Weights of a small sound classifier.
Model: log mel input, arch swin, activation relu, depths [3, 6, 3].
Data: trained on synthesised imitations of 52 everyday sounds, one a clip, 48.2 epochs.
Rows from block 5 of a small sound classifier, named by matrix and row number. Rows with one number belong to one neuron. Each number is 128 + 24 x the weight over its row's rms, rounded and kept within 0 to 255. All counts start at 0. Numbers have three digits each. After the name is the row's rms in percent of the matrix's.
After each neuron's rows are labels from the 100 clips, of 14976, where the neuron reaches its highest value: "top examples" is what is common among them. Only what is clearly more common there than usual is listed. The data: synthesised imitations of 52 everyday sounds, one a clip.
# fc1: MLP up (model.blocks.5.mlp.fc1.weight, 480x160), inputs 0-79
# fc2: MLP down (model.blocks.5.mlp.fc2.weight, 160x480, transposed), outputs 0-79

fc1.106 127:098105123126139165081130115115087147116110113132119135185146125130099137134140153138079122115111104138149100102123151105092172096151111113143118116148107146156079117112070145149118148101128100116099146116125120141157122112116140191062154150
fc2.106 141:119111071167124153113142118124110127129132123084136110111167128125101137129129097141094124141129120118118141123120144144104183143133085143123110114181127142125117170129139132153140139120128150151159098123151121158123092144113132137100104112
top examples: electric buzz; snoring

fc1.265 087:115122185101129111124144116094137122099111102076143149131135109115138112122129165125148131110146114179154062148155171137123121095152080088127140097142113142140099137136120129109111135158121089126105157114081129121088172138163094128110135167
fc2.265 091:117097091120085113117119109158103137120183149115117117114145143119108138171131124154117099176150106096127147086124091099157139159098129137133129097136128135118147177136109125139086121147139161090143125149160127115146093092138158131129137148
top examples: electric buzz

fc1.419 120:120116138126100093136116112126106114124168081154143126151127108130122110140116093124101123098125159167182171148126141112150147166100121174191109116113168112152121135148111133114101109104107145161105151095123088138153120139119137166152151134
fc2.419 117:129165127124115100129157114160143099131106145124164140132118094133124156156151156153182185093178137104147113089124105129091123129118111089089080092098166121152059100143142159127142114160157107117082108134141117140160098126116118071135142156
top examples: phone ringing; signals

fc1.412 135:119110138091137168131134130154130153103131176141123161116129146160166130130124138115081120141110102118089153123165162120094113112121102182111081152158150161095158121126128130153121128108148074105097114113122147142139177113115122114138114117
fc2.412 150:140123150090109128141125144144131113088143123071141128157114088145118093117108154097137095142125148166117144127147107175132116098132109110172085134107104152088121133148119168142140116155144134159138123129121121118082159146146116120132129129
top examples: thunder; nature; muffled (low-pass)

fc1.320 077:138113185139135152138115166162108162137109175108141141110137117128144121091118139124126126166126117115164133108139149091121105104155134149127104151111126109146127178118117158126053106121097131100144110137131124129114099148145119090177152156
fc2.320 074:113107136120149098143182114099174112134113105108108092147142135135123165135136134132159094110132184106145127105129118150096154145131151076120091105130130133139144120142161106137139138090165135087110151155089100141159125168169116134107132118
top examples: thunder; nature

fc1.221 118:081127132145146129138114152143078116156100159081123110132144166129175127126093119136158138121157121102122155117119152111147142068145142107120101157110163120097119118133067119132114149122122139127084141155136073180135117137166113122158089157
fc2.221 120:146075079162130154126122097124110126118124106144162104157176090119131129159104123132119128154101149106119061109113094165097112105139168122135149159113118145120149161152111124159183125163142142126167131137105150128131076133144089121162126132
top examples: machines and effects; sawing

fc1.121 077:137083193161156139158116080110157092115103126118124139152084119118117109123106167115120147134116115095115101125160129150130134146150125155108176129140050141120135149139160163154094102139153136140088117147115118174093103073155083123096129129
fc2.121 082:097093126147090126130139104138111101085131090125149130105141118113144130136095147144105130105104158110092112145123110118099098103131161123158120130121129115134145161110162156102157125148109152110119145135117165125119133147150167149137071132
top examples: electric buzz; machines and effects

fc1.95 112:121130103158114136131118122117157069144123159160034152131109182146127131124142121110144125120131121107108143098144152119120122141125156123133143096167152128119082117135118122106158159160126169097128122147120135095062112103149112101138156114
fc2.95 107:063109125154123138113113118108082132137133096086140149094129140147153127094110099105120128129128143099147070100088190137134143175128134161149152136105116105143115144127158187138135102130174126144131116144119161120116108131112140171131098152
top examples: household; animals; crickets

fc1.143 063:094096121135119129096171123142131138160129121129163136130109126144144118133156164155053131126136165122138153130137112117129075143124115133150118162112109123176105146159086159122111163119116113148130175129153150115178106116089077128102103096
fc2.143 065:128093129164136137146170098098141146136145147101150158084139170144147125122121164119087159075152104104093147128186157120135123166114143111200141177120115129154133147110116154091160113138151130135114120120123137126143120141119110110084150127
top examples: phone ringing; signals

fc1.284 072:124106150168131104123115110158170135132161107136099122111100150103127126154128105169132136112126097137144157165141116123167123128103155128145116079130075110154164122102113108120070142127118117125134138122135159093153120163126131152125145132
fc2.284 070:111139101121114119123129199094130153112113130146162125137116094171144157117079096149116127149098119083147156104140163135106139135122157114064113115149130127130104140140136140130122089119116146138146143088128136184105098121132128117166149112
top examples: mains hum; nature

fc1.39 121:108139154157126103159160135131100117142104165167142217143118136131100155126097120126080139113133104128134119104125143105133097107128186130108140131119106128143142150095148101128129103107123138121117111134116165134104164123130136144138081141
fc2.39 124:126133134132123123111096086104129091087153137152109131139188117090151131118119077089106138160151083121129167134087057165136118110146130167127127119110163105120127124165117121094139100148097173124133120136115164102124143123102124134149128148
top examples: mains hum; group: animals; clipping; text has "clipped"

fc1.185 118:119130162084075111125120150136156122156159134146132112131128167119143130149111095151104086128122133106155141141081127139150126153140143123115120107122104169145097131116125132158089090115130113151134144128144150128119169145118082134131159156
fc2.185 101:139121138119163149150077123089104152113167092119112107159138170089132193116117119132128123157098144100115107135102152167173093131152102163144145090133115106146117093161165127129115174116134156120077146110132162112135152164141115149161152147
top examples: mains hum; household

fc1.477 113:094116143121130139175123125127059156176129105153146149132153130093139143106124177106079157118118160117124129133105085110122136175104126143130113116126173093149088133144098118130120103104122140173136135106119137152116117124100128092158142114
fc2.477 112:110182140122106144176135095125153105111144127123124086117152117149114115162101125133078131169130074089150127148135122136144158114100143122102103132131138182139124135142116146084139111091151110125090164132135115167120149128145112121135128153
top examples: phone ringing; signals

fc1.282 110:107135133160132126087119119158144115134164126127126139128162125140142151118133106099107150140151096117105132105124127118124142118115134087136081124090120084139133156118134117116082164146182189093144134129126112107154157112171108143148102154
fc2.282 114:149132139162110141118106132117105156176108085104169112149078154099151151125118119132107128139134128162116103173131148136119116082133125177140148126153148142118108130150101122127151101109091103118086137134123115111124141105098163146109127160
top examples: household; clock ticking

fc1.222 063:102125084108100119124132112158175162153133134094141099159125130107127149115175161129131121116149105120110134114109125145103086126105100140109155087156163089142123139089124141114149138151154168124146111158138152156115133136124115122143098081
fc2.222 058:135150142118187139150079103129137109110115089123182132171124165157114157132127122091110128105150095155118098142139137148130131158113101124105143139101122144118144115132114153116143149157105119153140128076146119144156119062078117136099123127
top examples: household; knocking; ball bouncing

fc1.281 138:140137077125114115118098127127142158087146160152139098152124158113180176143139114121124130129145135092142130126161090151078104102128145153108113155133092119115147161107099131178124117142133102103162117150133119107138155125132090075126127092
fc2.281 130:138106162107127148121124170154126144133096127133151141098137110143164155110130126137135139127184101160127134123147139076163167072140154102130124125131152144137113110148133118135180151138095101108122095129163100132134108135124155122121103152
top examples: nature; water drop

fc1.75 073:116143123156118144148133156117086105099117137137069136116153134137127181121145116114123101117093127062114123170171142130175102124127119167123123106142120139112152120130081096133107099125110194111118128086176137139092131115166070181166108135
fc2.75 071:150128141155163139160118127093130108176112104135140158103123106110136122157112138121146129089145126093070166153109120105160107156121105178119100151111119101114136120117171156104129121144128180083193127118126149100110114121129175119137117125
top examples: mains hum; clipping; text has "clipped"

fc1.430 056:152122151147109166125144074121140113148150132135131106131173093082148106116149130136072102103154177095124120142105128134122117180107149157168089099118118121166138113116132187128111132126144156142128128125103133112119155167100109131186108112
fc2.430 055:176108158154138142123186080103161188154151106131136180120137184148139143140125146124142143154122109128145123143113154085105106149056104110147127156126099124113108135094087167154129102134168128108139127118130124117124115107106131121116155091
top examples: phone ringing; signals

fc1.82 113:114124156119074120133136147135160158116129136149101131151143127115112132126145125191137108144107104130127112093119112096097128135052143140143092136088204143081094172116171110133097142094179118122163116116146162141132130095091158160115096104
fc2.82 122:146085167126130128136128156164086089117134131166099136088101102116118130154104150127101130108120133131140147150099136133153167134095118125108102152125120120101112104106112099082151098101146133109090191132156124176128116126114135102119128120
top examples: phone ringing; signals

fc1.87 087:144106113133142116134117124116141083124106157156112119149139125133125125116102141137139137129124183122138107099101108168149129175142166136131136129080142111118149144099075113130106140113145103141128129131143145172192149127097080136138108149
fc2.87 098:107124158131103168103134152130111106103129112158121130125088162150141112118081163126159151140092139094099084112117145108119154152120146110147148133106135166132166130165100192169138125119139091153087072105129115133132139196098107154132114135
top examples: siren; laser zap

fc1.53 083:113066164152148163124178156130137137145125126129122131134117106165061106106178139098100119105124141152163097094158120131147110152164106156147113142154116146153146205096121090132137148113104145141088132120092118105180158119117145104113107127
fc2.53 096:144140152142098144149152129128124135106139095126130167088150098140196153143151106122094158109115099153079136116125136129119178161108179128160096104162162121143127118160125126118180116153143099111111163127121118146159124115115088089094151126
top examples: phone ringing; signals

fc1.436 103:161138118113156124164101128182116119160122140160110142138149116116071158120134121124117098162103152119139118126121100169107131126119129092160133092130120150173070108108162166122129171112133164146138139124113127151097132123143170160139141121
fc2.436 095:109133102131084128138109168127165100141108113095113119119097168122143107161115172101108143157139102136136100137150150105100118170124100118115128147160138130148127141133129092142152119137083157139081133118153108129105144141137122148100133131
top examples: siren; signals; meowing

fc1.243 093:161120125100142048126084114108106121106130142133159086152079107098169112153107148134140111133111133138110162181086146162090076116131083158119174139129109116137148131129103120118132133115139123146128099145108164165073122170124090134132113141
fc2.243 095:124174161171152150127137158137117163154135102147074128160094105139117121148152120119117133125085146128102087147153135123155120151160153140130149082119151070153105088123150153146133166122158130099116089180109145153117132160124145095156120155
top examples: waves; spray hiss

fc1.459 122:087136153126129133110155146118139112141119147151140094108121121164141142171136101104136103187141088084141131150114085083159104070123134133158103109102150114125138091181136129105127163118136117103083147117158087147161128140151151120110113108
fc2.459 123:137116151098130114130140114088180179097095095133078115128112168098174144108131157133138156124127133133142141147084125173133119132144124136135138107123130106108102098108125143120125145130123121107180118130169119151095135114126098106133134158
top examples: mains hum

fc1.167 128:133161176147142113116170148122130133122099107141155157099111123113161143137125145089177124158134108133122092132131128105187120162137145153132109071136114117122155135100109126095137143100122126139132140123114136115157164096084125121122140179
fc2.167 127:138108074130152114089095162078139164177128152153101098115152134110161111136155101126105173168172159124135145117130110140114147123144127104118124121105115167105096112166124103080144157150117150126116129164175087119106168113122120108128114146
top examples: nature; water drop

fc1.80 105:150140148138100151125110123112106118132093134098151106122129146136123124154115116071119145124146093107138185122132126086108155140148149133125089111124126117090088123129100090097140149119118134153134112138159096145118132128154124113166145130
fc2.80 103:114069109175136146137117159143100114117094139124125133188139157133156124135118105087085109088120127146102065095124147132093173127123109141166111128143168168181147110132104147128138161125132137121121119121116095132147100122129138156086141161
top examples: machines and effects; engine; snoring

fc1.32 081:097194139135078109128139126108108128131148128105126162104120152110153095131159097138117097133096154080081090167085148134100103168139103134163138140144144102147134122141131101080128158167143087157125116129149148129168113124139106147122137152
fc2.32 085:108120106110152150175155126150124105175117147171124137114096111116140114094129148073063145117118155152120147157150094120138120100112153108149138138088106125098103143102160130100114142146148137105134094126113135119144121165134143152139148131
top examples: mains hum

fc1.60 097:150154118162121141118154137130135140161130152156138170105124162103086145136093125148088102132158091127111098144122125122113138121155162107107153163157089139058168167108149112135104169114098125136123131124110140115099126153135073107104142100
fc2.60 109:114071156147138138170161144152110069154149162113139148120143154145116121116134123100095145116095168066090121178138126127117100089086138104140111140123180131116146165092154152137154110133150140142121129126144117126137134145161131136121124107
top examples: electric buzz; machines and effects

fc1.347 117:120115084119156092130086136138156133101144103138103153112124157135165148126127172132087108122127109176088115167146145168192124134143147139136141123147094154112163148118134078122060142123075122114098122123110137129133110143121103118117104124
fc2.347 132:096143115156075122152124098150132125108160150182120132120125127188137159143167091155151148148124116124131143094111123072093128109084095111098119110147140092135145108146112125108119115110136131127154124148099140128151119115116163118096121138
top examples: household; creak; whistle

fc1.45 093:138097114114110147080179159119130124123087133134156114121121110140132105130146127119090092123094081134131117119143138128183163116089117085111146146160123086108177139153150167121131161111176102108135161149126119140107148156105103116147113134
fc2.45 099:083133168115133154147110149109132119145143105071160111097116127119138121140112131138066138128100099102116093135150090119146144136102155140182119149108161127115125141146132152093120133171121101145097104131180119161087164143149082153116131156
top examples: electric buzz

fc1.406 108:120125109159151130163155144170161105162123140108131146157136103138100159085167080161142107113113088131105137098120151119131103126085116125152136093110114118104104137105123101083132150119181170124126118100111162125172176145159125125159129146
fc2.406 109:113129116118144184148091110100126162125128109146168137159127080156131114150122136137103108135139141156108051122101137129089116105134117120111133129117160146156168145130067143145124113115091133156096121140105161141152109116095126141098126127
top examples: household; clock ticking